From a checkpoint of a small CTC image transcriber.
Model: 64-pixel images, norm rmsnorm, moe top_k, patch size [4, 4].
Rows from block 5 of a small CTC image transcriber, named by matrix and row number. Rows with one number within an expert belong to one neuron, the router's apart. Each number is 500 + 25 x the weight over its row's rms, rounded and kept within 0 to 999. All counts start at 0. Numbers have three digits each.
Before each expert's rows are labels from the 100 images, of 14976, where the router gives the expert most weight on average: "responds to" is what is common among them. Only what is clearly more common there than usual is listed. The data: short English words printed on busy colour backdrops.
# router: router (model.blocks.5.mlp.router.weight, 8x320, trained with AdamW), inputs 107-213
# up: expert up (model.blocks.5.mlp.up, 8x80x320), inputs 107-213
# down: expert down (model.blocks.5.mlp.down, 8x320x80, transposed), outputs 107-213

# expert 1
responds to: the letter a; first letter capital; the letter i; the letter l
router.1:524508507478468509531487481492475493461510457558517450517480498472474515528524481494510519497483501500517504528504494522461457499499502460481516512442467514487455541499468493512517517507521518480501498502513489511532534535508466539509522498555491502461508485541494513488467558558491504507545459510526493510505504511532482
up.0:494484512505514519468446519495534517507450502473534461480494522484516462515547515527456549464503465509545516531500508516433498539485481502537512452481509527520487524490524521512500525497483511485497508474467503540527505495489497482518499501486483488475491499506458494479524532509520509447454493515520441468479452458467511
down.0:498477482471515513500497492537499508464499524524510462466500517499522518507492494545453495514553472429489474498491490479464494504523522503477521465516498498464526464466483499473517500456488489495517541556472493497518504423458524516492464521494510497464453501504537502508518508511529529538526521522500457474541487508504467
up.1:534536529475489468481541535536440527483520536493511486486491498491502529494525526510546450496481494513542486513500506503482515508494524512478486454522459498480493499531532519529487499500494508508428497456481500453518522487484539462500483468491485488524504545475501491491505507524503506514531522529490496481526476520463513
down.1:513507518465545504514490508517493501488517522509500494515514503511478489461481501438497509541512493490487539473486519527504489499482488511489484487501476498524531538537529505510505537503479477501518460500480512501475459467478515516505509456462503524512542477510462488493502442519503521464550576501501454510500507523480501
up.2:444476477550486494505497491506461448472460539468493513538486550492501538486492507528486503495491511501491531528470446530535497506493513504513516496482436485536510522475502485514491484510429486493527497480477531501511476542503401499500530506432490534492509476520471505476511484509522482510511499486461475473517517564529486
down.2:527492488515485514527500520540483553509515496502491461530491525553504517493504517483504511511547472545519493506509486461492473519492462467504500480478498496520503549510515499496468492500541478526483532528498527489461481498504522468506475503515521522493493491532515494521467508480485474473524514508528494500483474543495518
up.3:525501519486447514475491530495514529452453542521525549525480523493467535480506489492513503479530500460486521517540537489498536495518532465535483457456489477514475510492521477455460477465465513522490478459505519473538505520523538424514499485475482477455490493531472489518493471499503519521504459522496544465512475508491507
down.3:478519487531513526495522519479505502486476472521492503486493506525523502507503467534512521482508524503469531465464498510478514477504536504487503474488501506508522444490459492455540467551524520486489530503480511502468497514500510508519501497479493532488535499501476547548521473526490438501511517506473457450536488517527473
up.4:521483540483496527499539508516516497495467474503475502493455509467514507496538507508506537501481478471511504498550506522498568460510503475461513514493535498528530534450514489534475496551484502483483465537498487502510469487519489511490533472482511479549491525551499499485487472530487485505494459510536502516496531490491493
down.4:490549510544507482477546479492504492537470487487522484476489518490546521468518510511522473470456462444530514487519528518472497505454514511497550492524462438511464528479500503490466483460478515492502498467482546530485457512500489469540521511520466453513468527510529524500529483491512504474516454473443543507496480471481523
up.5:481520526485465465532512501537463553441515504503507546478518538472490490529502531511498511484497469501465451522497503497444461500493540542474516496477492526498467494534514509554495481558523496489491503528536473469518526487525524516507477499534476519492546507484532571528508460477510464508515485481462475487486465503457514
down.5:485465485460491517454492472492529518535513500528502526496538464524474476542504536506507513488458517506501463521503503495519490504505440474477466490495510486510500539484493479485502531493501506492484496492472512530505508486460474497493499507508478486514511535524491507448520526476520507521468482491492504516513489511478529
up.6:498493491513477497515493548520486502510482469501499508521483479481477529546535492519494478515570527513463499550492519461483513455520521516580532532518475496492482498486502524534498523476481509493524517485511527516486512549527526500463510531533508514510460497451478498478488507439473481478472505491498516532482448523479471
down.6:493486488535519486536516532526504560486478515492535534434518453521494547501469488552508499523489539500497449481484500468501499486487510508517497445527483515491516519480534469476529497434474473507496482488476504522568468477500467519519450474495522529509508500500497496495479511486482470522492522553493528502526508545492540
up.7:543493462505485471514489468542481509528514483474466528489467509509562501473467500527500463468447496487473550459501549497444492503495486512465474492505471488505446477532506514505509499530494475437534540482467495526497476492537494525508529508556495494532503502549495495512483528475455479480473532498496508547544505529461501
down.7:500469516541525456512482484490487505529525447520476500483499508480477437482477515502478507522524535526506492480504508458458505538506538459479529477520480496495493502508457477521524475548523491493422484511484483487515504512523464464527513467523452505489507540461516498488529510513513522481535482491488484535509474501493500
up.8:520473465485499522490481517515463498482502509537446523502498520476523503463463499491499552454508492513511514531491459512502466459492505516519494488517520493511487527469530500492542551529512514530491499491504545490508525517495490531510489540495520489517509525509490518524454461494498494539481512532475546532521496501489511
down.8:479505539488511509501507504476489503516483458502520467533460535477465542501476538513483506549481481505541464502515489502463486516513454535487516480517473497480480503527513514521451499466490500531469523470455502524523503519457509483437484481472530490533427493455455478532456521504508495487466487505502532486499479485466485
up.9:524513512488521450515542516449462511499534519525528479482505536517506501508465463530510507486508524532513496459467483545491529543460488502486492458517524560514510451471457507490501530504496478454499513501503502548494463486513499510475545472443547486496550498483495530448467513482542515524525535521568470496493512474474536
down.9:519500503472474466483525541503491513484499488489499519498467489469516518488514461507515466524515511527518497529527520486526490545492477497494473506513541473515518465492514510468482479492519507486496524516503471517501488493466532532524505538520483524487464487519487513501497513506462468496495467508483491450492534526500529
up.10:484486477483502521523542507524519466498540526527534484516521512533489523463467474528477493488528512483503479466532500482495520494492510497516479460511473481503510474446499502500508497455500494525493517514525498514433518506494520476501478484490485471478492466456501504501531494505506491487529524495493504488559501533546500
down.10:555437527489491487506473492491499495556501491516541529507513465509485501512537516529491504495482458501493503480517533475481503501515515511540483506500504517475498489499495511505479544507497504513489442486487494490502518497572497518430466489500483497510528499494519490493465495529514490515514570488496449498516485484497542
up.11:498542528495523507504497477547509518535455525496456489504503466529467468452522497500485455510505523534446488509451488558495513445530513520533536518503511498558523518505452523510495511495470507469506522522482485557471577463517490506520498562520475507511498481501530485512495447536520508492494497430493503442480505510516495
down.11:533506536503539528495495496483524519511492529526469502483505479477508481522497523512528501522457494489528528489516499522526541502465472519456496496516480500512491505544543500480496482488537479476445487438472527483516470518476523470577465529504530442470515505505476541513494494476480491500544487523500500499482502481400481
up.12:514466519525492479537538480496534463502464481484509528465526502474483475514486486479499453462530521521479533508507518498504525492534537512475502461429530508517463479487479485557523484487443501538517495519473530458498501508491482499514502523494491499502487517501470506472497519520474510486519541501543549473514516500487517
down.12:498492472542470471461500474553496540473511539534510503525504499482459445500514538484495469478526523521540493507542492518511468536458500476533503487545529501482504538522524488501511501531536470476509494475482472477509466501476497485510490480458544480537459510486525538513503527519500446472498513486510521486548506530495450
up.13:499447528517510504446472473467499510452515443485506481530487491480502519465500492533502537524513474475525556507496534490486502488514484480510469499501498518498481504435481527543468484513513495479467455511531550501497520472489508460513533476509459494545458508500512487485492472544527467500470495485533435495454531544514499
down.13:456542518489519482482557513482478455463493524492484511533521489518521462471550518519479492515522486503513513494491533525440509532475471477481518530528451500481492498549483482472477506462507539518503503505494545530486501522518498481517504425472497518534528502514486479469513537467526486492530509511513475559492471486520521
up.14:503463545546499486485516532487478525506458509492449498518491477492518579500502501488507509511533497489477535477517467530533456510551525508540493533489509511518474508524520486541541492504523518562520477448482516502473484520519546543514513520554510574477488519455532490529508484495477538502471498502467466513485491486492536
down.14:480468524488451496492477490480494481487503482488483512522477542546493511509496515511515466461523496480555517507498460513494470523509450477498529492508497493490516521439484487515503518509510466449531467516527456480507503520487494487471484478542482493527526509546512460479490489480472503453510477530506517504499522466475490
up.15:506508530457514494482464497514482501464513487469477527502511556513532445499503484512461520486524454539488526499502528470471506498484520510505510528532510500529515466506486450519486554491511477487525521482496518513527485462540466497489522511517537515550525507509469486508494479474496460429506480498507483470510464472480474
down.15:502474516504516503517488506454519494493493498459497494476502509506478516534504463508485500507463534493477481482509531506457477520569477522502520549514531482498481533515517508552499521540511474440508499520512484511500486511538483437515487516514526497465482464504516510494485478480527509480491478470493550495517573543440524
up.16:511516508504505490529505492522466511520529558513490507465499477503474453526486514482513512487454490542502532531517477495493489490545473471500523516503531495525501473471446527526493497486487495467486527505484517515517459500469503486533492497465504466476506483506515489504469488516537518534488498468478499484549469453529499
down.16:511505493515523517527456497520480462507496477493473476533566519512513514512470555526489523513512530522517500475512486525461475508523439545516533533481487483509506525511515490502479494507484473505518514452535499519492505521506534490499504484502530504502533512488483489468478477497537532559529516487497551520525489530498482
up.17:525475522546476502547464540495484487514538473545523470520486529525521503502491520512540492521546528492501476480511492505517476496498537535501512533531530496495468488540484496509522512505484489508506495503514489518533480518484501482462524487518522490529535475453483512508474483473483499525518482449520496485498469464526503
down.17:448468505505506470532471483539551513527512499474533504481483479509474511487472519486472524451493543483510498477545517455527501547476494498497467511466528501506471470521517512475477488509511480470505489462525517441396481507516499531477521517504448489517486476462534534495516498499498494539524475475539486469504503487511512
up.18:527466524500482497507502477493463495471478512499560484503470511474433496513498468511505502495475481506474503472455505512491504512470530519507476501439508479488461466521486490494510499485536483492470479496469462543466524475506477485523491523466538498499506498488526513494506515470514475481480502493488504460502477527493542
down.18:496535517563487497516485522533585447543478506524459485496497514497508500481515486498513495491492494473512513496501488494515539494480504515527473532495494493509487514466488510498516468505503498477542501448519487519528457530530505503546491518438530554487485528525489489460549487491499488455482488518524467467515484485472514
up.19:509525476458481523494502513525519474485508463467534489523499525502548499485497515450499471530493514489482454542548539533501532527510503441493490485513542542533501484512512526497551468482506548494491492501504480497550465497522491481481488464478505517493473477543470530520500523500517470509488492477465526488476484496504496
down.19:540512541518523479524513512556496496516499545458551467519422515503541499503519528463492500491497491498495508515509570482499508528505490504521516517523464478496509529509552478518509508504489531442490490473540487511462516463479543489492463542510504478514484488483503517528528552510492503495485480503544491521536535473507496

# expert 3
responds to: the letter t; small letters; the letter f
router.3:523511491510480523534489546475516513471484490494542478488498491482483501507526466505505516521512483515468484535525473493490484493504539535502480502475469480484438537473497493467483490522467498508503479539480549484521471473463494499517550483518501491468516519465520492522460535514535522518575502547519480450520499503488565
up.0:546512544509470514529463469526450502500510469463485521485526473480485486535468469514480500504495499522502506502488466501458470518446448506516468480516481497500488487475481524473515531465534472522496484512476508580450460514497494528478520492479516513504534488512518500484488526487550530519518474506474507528479471483481496
down.0:501516483488469490523522461517476505518437475491478510454497484519506488495482515477544493488543465486509533454510495492491545481527468476486515513518505489511503526464519532497500477510517478503495508467465481514530491502447522519514521499485490503548529507504530520519549491495498422524463501503480529521492491515483493
up.1:469504486478465525484501468441528475497519483493483482479492487512512543470509491516520494549484516483491460509476513496483514535484540480536486497509527524483506550465490487446445506533522504488473476489455511511483492469516487523518503481514508522501546498490532472490472495472461537496492495514515462527499500534440519
down.1:529498476464537480483467492536526510482472527508495516493496505500483478521506472484487502461526487495495551509534526561505528481548513524498500494485512525464521517519534482480488478496451517515493519519520429500493452525507502499507477494494519484538479485501480488531456467531483519545496509479518520511491489517531540
up.2:478524492542495535485513419471477496515516484485497505518506535499528495526438488539528486475502566490529527455496482545433468493503463517494527512497520489519473509437467498521498473488541500509472493523489470522476483512513483487449507522478502475519518506505540493522471494519538508488492503466495531480478523513482548
down.2:491514516551501475496476503529474509510465475505494568495477537524522505511460487513505506498496442475515509505522455500535467528479470486500495466554525507531519448501495444510534486537476511490445551487552483472529492541478462500474459513527493485515509513536491538548472525503504502506468486486518517460510465531504547
up.3:519505566511538526490497511530532511459498470486472487511496499583482442464448530503496526503492527522468533471519516526493486501540546483470483513516525520493524481516501473521487527475457495507503481513506502506508514483495514529493497515498511483500489546522473518502539452515458490537488462510498477501462501525486530
down.3:490486468515516501508507478490517468515476515476513478520538475520480511538524490480582470521505503493528499507503518476518465467503513516548465548517485511512516517523515549537510536506481490479508456542488486520522453547480463524518497510516510523514522506484480498510529505524461488490477551546496530501495477525510500
up.4:514539501423574464509539477520481530494493523524509514513511510487492499530466461473487487481447560485480483481514505517501492528514491549517494469532506478509534489474521545514502506534512521508519485495518518531507507496522531515456470489524541501467491500537509488502481509503504502495512490520497486524514524544539496
down.4:510509528514510527477470460519487499499447485466485516519536487492510514541510492510475514509488525505510454539509516524505516519477519481515518483481556452498490521516529494459534476509498450482492518526480500497507538507538497508513521494523520467499486512477534509524513455478528467488485499508520483500442491521468464
up.5:471538515417479541515508471504489510505538491481503427502511493581525503504517458481485535508500485473501483472550523473515487503526500472534501500455479533492470492511507503522495502492484533478498474514468519487558474494506554482501492499484462480528480531490491517521447499433492524530523471503462504511518523492501547
down.5:480497511552518517513512569492452525480496476511522506493527520472510430528483528507474495484513525513532504510488464471501493514502479507521515459571484476470476467476537493494472475516521489487459518507529495508464499499484479517497489492504525522497498494546508521502524534468503492533455516497452520557491542489482496
up.6:552468482507485503560494475537529510482496545504507482508507466507501478513566469534516520500476496487491510540477518508473484475508498478506502493493515539512535503535512500490478497487519499492474515486499506506504525505521498523457511544494492502500489506480472493507501479515507474498490469525506477487484525498508465
down.6:479508504487500526487509496514513498493531484516534529515489464516465543485500481435477515452512466492517478520497466453528499500510454516519469497495487501531517528515528486520522535518507499479491504509518519510494538524500502486514498508485546439524500519503483466496485525488546528519515508457468456540501555529506512
up.7:472512488485491474486475524509478515517546515504481495497511492517493464520510462479461510502464485475522491497457492508530486485504501518510504500540529493448479462529467492470520541471451481519488542532457530510505501495536511502497519501526493475534483526458476454465536505489508505491469480513536509472491524507541501
down.7:476519463486496508522490536463462511481504492522510548540509505516504497536472476543530469501512459531485528514487434498502466503500509568477498526442445499511490476511523480499509493490500521488476460522481517506530515501535534551497518508481537463479462490433541471454502522495470482498494530506492495494531515477552506
up.8:497483511454497477501522483550481483483471532520503498500510517519509472491514468510465514476514503463495528473471471480518516499521452491485495505482543506448526482535479477499459492493505500512460457552506531484539504468492548487509476473468527524515505502514505500494505503484513538516489509536487494471510515446481468
down.8:522475486484497529500540533511553457524466514514498507543540512506511500481523458510460490476529485528518508487484494486471482517494446509510487489509443507489487514477508537470497499433487551519482506501473483474481524525505513529540452494512479481493496519481504531505464500497529519483506517505482501513527454480513459
up.9:491505513520486488475514555466491509460526464505500507497480534506530544470554509503538502514507487507471509520540528522512515496463464496532513515530512476537498512525542538492504469510506464542511482484521507452476506493516515527490500447461538524495529550555530466510503552498528507523493506481492507495456500505462480
down.9:453477560474467528491521471499506484496454530457484462493542490514489466532498499547524507485483517493534535535583463512469467512559520492522494514474547476486491504504498500478467571571481516475507492533458511492520511522540560497512522509491519487523510499474524518454466500513505477514484488506500508536501511536506489
up.10:462510538476503504504525495488487454512498496522522490500534486470461471489492494455503446532510513465506520504515476479471516501519505510471506532513525493477524530533435495497467435518534531462516502544527465480532501468504483537539502491483515502463507532495488527495493525495502506525486481456467511503506512485473465
down.10:448519531513528517525483497467490529522453444495485474481490536503503502484492498496480498453493485531513527492444488490458534537522464507522440548483495495501522468488515519522496483528507528487519486476509472521453469488506522508483521540502500555498521508512475488450473502519505526530528498508539516534510505504507549
up.11:489493544505483497485523482511498505497468508520547542530486520522495481507468530488452469541478519523464516541493457455486501524507516503515517537472527490495547507478511503483526511515470474489506533501495488506441498508533449518509495522481506508471467563522494509487515474541470532551536506512526512487496456546495495
down.11:529482508529470501491520488486547492456511525515534501488503509510518545499501463536475511512531510471515528471475464510473530488543472473516513491528522506472472548528498540487500450518503518540530468533467508485459475524496506492529535481464508466489453466495451488520482446470495473506491505479515529479566501502497509
up.12:539558498468512486503502484483531493528508519469562487496501469505548496496446518509512486476526495550501536491517509512528489521461514482481500458476532461517438488521529548491473488498553534499506527495488449539500490507494526502503489486511553439490512523507551521500496492492470494499512521501527461486534516507517536
down.12:509516491509453460528515464499540520536506486509554524503487501494488526480544510473496508529528490500526454500487481456551511523486464507479523505555494560517500490558450530452473504492490544493471528529531496487433469487501519480533473490514484523493512514518526498552536482461516487477469500462514510542539495525498534
up.13:522472522449527497472482505549523477503545445493466466532516551543497491525504522491490533547505482488549540496505459520528494547493475496483514521477499527539467486484462482487541514485457500487502502510481563530535467524510526466512525527476490521480480499512516520528516498503485478517475502507506495529507482477530466
down.13:478473510482498517492502511505524494476537500503522492482491506516510507433497545497498507479542466499477474508497516500532494483531498497532523492504488509560525531522518510479509516499485502457459503477552547508521494488484483533444498449518498541519479508547512474485507476542511476471481489506516559521481493512462488
up.14:562505506498460492520498484481496502512470477509486510494486469516494491460536512463496521468512472508539521509477492505526503460507459523509482517506482559490526493501445512476517502482487490511505471500446482460542496540512500487469508488510520466471503500535475484520520495523486523440506537492496509462506510473487511
down.14:530516491483500489480484513520505461538518497512516527514521499499523500538545538437471477495521501461485510475479537503482515519534501466465481458496536524492534494555474491491498517500486488478474482535543526496488494500479510510472458480505534506490477480486495503522518507498461545456500565521490544478539508476508458
up.15:505520494464522480530503498521499515550487512540458513506530500505496506504493490492499517479492509505496533474520470509506514506496516525494521483437489521466453484514555502505493484491455523514493551485502507547459447506478492450509484478553541494518485523518456477491510514500489476499486494519503484535497505517526476
down.15:480510484514506506515496535532523556499475514470527519541499496519509503497491521508469514535509521530562487481466504524456455482527516504528490499518516470444496492516477482504501493470545548559503502523522524502510508474525485497481482512510509504514444452530496512506512534525467512482533523522464473533495555513519452
up.16:523548482471497541510483537506537552466509457470503503504462471511486489533485498462542493507530500524509485456552460544521493491475475516501475478524468505510463511461460471519498489511499458533513456495530555493475523483476514539505529465492551519523478504467503466483528538513516495517498522478445475493552493491549511
down.16:486509506501510509495445496461552462527469482498490494510489477487475460487487491503484528527459499479537515500531510498537450534481513497505498510490543499498487482513528536493492495503519483488521455495463510442533479507502522525511470475476482485520478514529509508488508498548552485536502513505544500466487453482488448
up.17:482461517502527474503511477502496496555512561533491474489493513491459513485490515515507489540493523510513489541501497491468529549533490525521518490523473487522463503516483519480531493518474457480509506477502448500531555541472466529549491489517555546493517489511497447540506475473499491509483517517509496488505473518488493
down.17:468494500499494504496497539495542483530529494456492465510495472519552448487515490479458475473532542513567499511482538504483470520512497477511480507514490504481491487496481486520495490524476469555523522533518487512538512485517554479458489478507493440517489529499490488537484458505508505517500524511493555514503519509453532
up.18:481519525484445502496501476485476522491503457531530519479476510487487523469467459504498520508484476513490475500514492503484461502478492482511511542501524532533493511482494505527537472486491519481491501572492527481498433522539470537497501527479469509476521533478510523480526461503476483510527508493483507542495472522459564
down.18:543538512487482501479487524464531526472533519527539517489510485514471491525518502485522501512471512529451526535477494456500503495471470509485507491524494516517546482482542434479498508501498472472519501485452493507501495454528509495461443473511506523487481481501536501438479487504503523525517536544536505539547478498479496
up.19:470477470536518534454477509495463544498518463505482513496510462525490490555557490494474523524458499490479473511496496500501461498457530497508500511502545486498511542520512479481514497506466504498483506541473470489495511509488489496528500516508524504502503528452503491531494511491505504490464471482515510531505515497565501
down.19:491498481508491517493492482537510527512513472495528436483503521512513527474497465540483511473541452528502519523496470484501493503472528452527493459492494488512522489517456470522524487579451524458509478503478485522520496468470493548510507507467460479498518582501461538498530492499498488533505485496516486541541507505477510

# expert 0
responds to: the letter w
router.0:510507471496511503543508440471509482534528536496499495548502469492477499483464546497494458497443471507480548515445535512490500483525488483505516516517475568501471465500507534465492494533482505477500512491545520540489523529524517526516487520515490549477510482472475517480507486503551517538455467455492469541503529474508480
up.0:502505518512489488532536479490515516504493533503498506517487511505470494520470496474481518490524510497500517543477477492509469491527510430535505502526475493500519483525526505508461529459524492497491482518485507503476497522510516486473505507536524502498462474505546514516512495510500486504530456490497472496474507467493473
down.0:517500512480499531493538496516496501490521527501528480469491480484512485531511520502516471464490507508498528496463484453509533515518535530485521484483500498493480499508495516444525532488488506549463476497492457513499497543459501534513488484471545540506470505500501462513519478461515512518502533532468501514476471525467508
up.1:550536516510490532496477539500495507525517489538469539481517514501500531493515489480524501524479471535528465493491456535511488428512486507478489491485500508500488503487498486478519494502531489519491557535528505522490520511503515508450459462514494460485504525529497497526496544487487454516527511549512504510516515494456485
down.1:491542480504480486487539462528483516504535533483488496495504421494467500543523507501515527534517513482489487521476506486507480515526480456438488526534507487515480465501492548511522505477539525470468525527502479522492475494508505474489516431486506487475478490501466507444523484518503495513472515471478446505543504493494465
up.2:506519518523508503500501514469482513544455502515533514545528512484483493544510488465433500518506523511503459527528481501488440534512509491474539501447473475481510530541510507505490508446482515488499483496494527505492502517477458517505493458525514511484494485483510474462471522521507518509450538493482507548502449503498512
down.2:493535509468461511482543471481494488491476527501534506512490470453520499521545455511561507481527492558505524477469471543476510495497532512535473471493430535467493506521550500534496498500504440482545512530486515508528525546486542502484476517556513460482482493470521534503519455498488521487493519527496487507491470494506492
up.3:527496495490454514477535495480523485440509490470513468519531554530500498507497522496510473493510509493517499494541518467479523480527517514509502487502515533501513532491442471530547524503449462462499547499513515534525537493478528517491521484467509486503455446532512487504470514514519512454490525477526510537533493535484458
down.3:457496557508490517486489474479466496459475512449523505533488478488500540507515486501557528500511519539510476463504486516506470470499452480517453502478484477513501466509552483494500543465529522472523465509493474514523487503482475577531446480576511466488515438546463485458504502506482507510493536524537500519494502513463505
up.4:483525517496441501486497484506496496518488478530505469505507527485533521476550514497495523493486511470476502485504478506493497524530468493534517488540474527494503507483532491544504496504510512531504515511472503463541526504478531526501495415458531460521473469538513484487502467451508505485496521484488464518516508481501547
down.4:502529539490491548506498504480490471485509546497509539474481493528506497528548462486501508511472516491490534513482489471454502547470513523496475513546471534494542556550505441496510524528513535481522557522509517505497492499504525522498513535489465530494494547527519462521504520506496516499528498502483481536499535479519420
up.5:520499507503520484522518474463549440529507494512530473521508483465475538538487487517466453485472479466451506528526527498519544518544509496522496492467480523529525517478494512518486555473501490527520519529535527550467467498496517474519501521534503474483517477506495466538514489497479486475490490484539469524516565498508448
down.5:516505511514520470460477495534458491523521508484501496500517502489480484511489496475491516498476510477507493521532496523549491459498527507495486529492505503486522493465502486475490493491477494499479520487519486513529513552541545481530490513473468496481486525490496496509528507511530480476449510463507514475477519528506457
up.6:515497451458527513500480499475504472489490499493511516500399496504482515513519484505469540495507501516507449488510532524467491492552552528510506518484494545500500477513520530510481499498516517473494511487478498488512525478503526474522500463498473547480471493490479474514494451463486555520484533509504480502509504527517488
down.6:513494506496525462474542523477497473545503506487481520508516527527528495511538465533449483491497502509511516478520470545472475494475475499449497532480514483488506553493526474523497508482516532462537526542547489479492492502499519472497441506507524493484497486519482462491487487482507474481491520458508484522557493493564480
up.7:472500522527494469466463490526570514490504468489553456487464506505517455483495500477535526512509510524500522494536453489529551488476492532490500475474513477508538503512419493452500499509523524521466499518519523502516485511524492478494489472503518519500546487481514487523491521524497486534472513567521513485554504534596522
down.7:502509528490489474524483486517526485492480543491525490492477518530540455541531469553514496491559486467570492542535522468515470500442472495485527528515529502466467441522506506460520477487464470548526505540442505504515528534501513498496529501480522541510491536531496509497492477454495444505512500535465486506457458494485477
up.8:478529514510473505504481529474451502479442460519509501489530476522528489518504497495502513511498540536471442498533494498510468522496486513504493523512500509520467534496533557504506499515449494514480454520510482483530496506487502522523491489562452489516537531504518513525479493477491500496518506476511512508482499455515468
down.8:507500472505503466489472569522508529488491490457467502511450493505466513481505525462497471477458493510490543515496498475501511517515504507522501478456511543496512475487501457512473527499493518502503491523503501517541511481518491507523491518528532510520484494468481513491525507473530495557473521524473470500504485517455529
up.9:525526465500505570473499504447495567531505560526467575495519471511485479468500512506497481488476498515493489538522529515466532530496514495498488523523449502462515478514517484465482530505493555529485508457509539491516483487510485435494555521492506506527556522508505528495464469484544514527470501498466511534501485489506503
down.9:529478500459522540524491484466485522521467527524507575538477472507509507522488458507542500514511520513494530503488517505552545473554493536462515559436485520462501486530510533534495495522527493450510484477491539463519474511485482514528497503517541533550494495528472513486464451466475528525476530541531489508532488483482514
up.10:493482547473444486490485504506492476488470487522530517517540456482458528513481567485505566532485521476499495488503472512516523494524504512524474466490476430460524475509531495471507489504479507507476505525503464514512502465542511472468488473517477476490542477503520530545532529511519464518438500533517494503485512509546509
down.10:479471478516500495460483497531514469509497486525517510509479506496466477449470553518491474546503492522508491526469456492545515528507536495497492519487485514492527493466511487455513531521547497509453517490501493521477548488509508495549494528513533448474530501510542498501511506485506544530493523486524472450531484437521465
up.11:495493544519509472518464519503524474539494507548552522485509505464485481504489512464524536490510488469488546520490492504540483497498526484496499528521509497492512504473480532532487484475549479522473474480528472515498483512528534524510467521521546489524508488522537508452470544514512474464511504490511532489514513519598491
down.11:495528460467498488450496515530552514494498502480511505514493503495518443533505492509473452476531528499506486521484472462482503492527509523488515449523533505538562499446510496511455503469493484492488465490473514513462514474468473450483494489515487516483472483546496504544479493480502470515489515499473435513512465518516505
up.12:497523492496508483521546504507475507488533492506543520494533528531472499506502500549507550498480457569499551515505528458504476537515512457479486488509506511505484513486486443462494473491507531495449472554537553470523503489498495460532537488483520485547514495480505486490474500476470523520477476513502483509517512465469507
down.12:511499525456504445520494505536525489468496499492472487518477538485557538473577481440538500495548484502517442488489527491496513505508526517516482559485527507497531509511498517504453482522523468529535512528515497497492524480516496510505451520477496504489528502515501485476489500500464488524500466487484531486508521493494492
up.13:521504486538495519561450524478496497509497506509480504502461494537481529476469507570517522469482519460490511486458492489538520477506481487469506449472496491485513549479517498465499493530504566524469465500497487480539526476464498527526487492546491511451471488449451511492516518497490478509470488518495523481505492517536494
down.13:453508506494525477499505500515486527501483512499521500531514506498527464449503520481525491462497537479502493492498492540547485492528471509496474468533504476502524476476490563520511533526482484518526503504512537481489457508497532449486514520474510498506520475505503529466495555503521507439563508534460507511489476506476484
up.14:554492478493545504483551497542511460483502504462558491465515513435551478475504526517528488497509504491540485512491526492477512491490526524457500494481466481504493525508472505461519479501498537509529552490465512474526506480459492465496520506545493523510493494521514507570433474498488500478510484491535504475469544515503497
down.14:525502472514528505483537528520502461506529506493502509495494480472490537496494488497510510511488492471455486514562482512485512476487517504527472477478426528499486531515505488522489497504505493540485530510527496480528447521501492504445514520498522484518512532508497516450523519536510474542472485464511497510497472496505481
up.15:502491497498570512513499525528507542516467489509531548487450472504537485524481491495495492459497495537483513468494483518543524494516496522498493538509527436494481519522510437516534501495524452508491456497472559471499535513520489457526488487497498489525463508506475499519483518488479534494550546489558492448501510483461516
down.15:488479487545522461466494488458480532495534530520510496433498531498521489465542490533515517489461523523543493486527490530538534486489509520520463470456465498523499497510488490492515505482489502507506499537471500486481540490487501533504505495537510496542508498466423485538478506490524526502493476488523502484507527522509528
up.16:480495481493496525460497503467500521555447495506504529530514519519525480521486518491516489514514513477465481482485546525483534499503478519458507526447505503546433530536516498495536520540456533531508475485486498493478488458483494532487516545538492526517476469509477492523537439528454538511465532479498508522475501514486495
down.16:476476502518532496534524473477519522503518500498547499480549474522462503483483506514509522502464494479545515526509477516536449502548501501524462521509519511482494456485484477555475521562483509539506450521495479498467462508511511507554433473550502528499503512524547495470520553455506499547500476496499489498493494459528467
up.17:495494475516510488482503590504479502506538479452516528534471530511522506558542488533500550504509521479516509504458527493525490481489532486502519518459464473543491488560534498488457489480488499507486474492475516490524494546485527504511497538487503465496505455461500517507466515542475524521547519476506477541553497506533490
down.17:455526498467486507494500484534489514527476482509441501496493481431476471513492460501514491472487457488498490507504453547511506485529520522469506482461530510492458542451489473485474508468487489469549518524496507494515533486484516455498466501511481510508477518502557502513517485522537528512559533520506497494510525471507501
up.18:497520523483498484486511477501527487513479533512456501461476520487474489489508489528502508478495499524482504511526526520480500534494454506510503516516500511478531465539504521519500501469480508492535530528521559518499515519471494527492504481491495493498509523476536518489508480496466480498510490474496477482516492470530524
down.18:506454534500521515502527496487529505483544461532500533484484513466458487461480536493484532480483501546459508472510532515519474479522461477475511514457497481487460492508505495485478483543476482517466507505504509497512499489530493497408444517525525462495506514516473505437481491505471454512490520546503522493495486509493493
up.19:504503468466488505484524500513488480488469531535539528469517517501544516473449492505463492520452527456534508466548446515504500513462511472466523484467492520497486498464502513485534511472474442466531530515535522514499515488479531525504499455528507500487531497473484517516488518519519441500496479507526497488460502462520514
down.19:577505493506476531536491471508519486538492512500537472505504484524477543539528509517456513513514497486498502528489529523489489483472523494501516488486512539521492549523517507492511460513514536470460484523505506508506484499507542525525500500533505483513497528497487471510461472506500447493522560491465486485496559460530491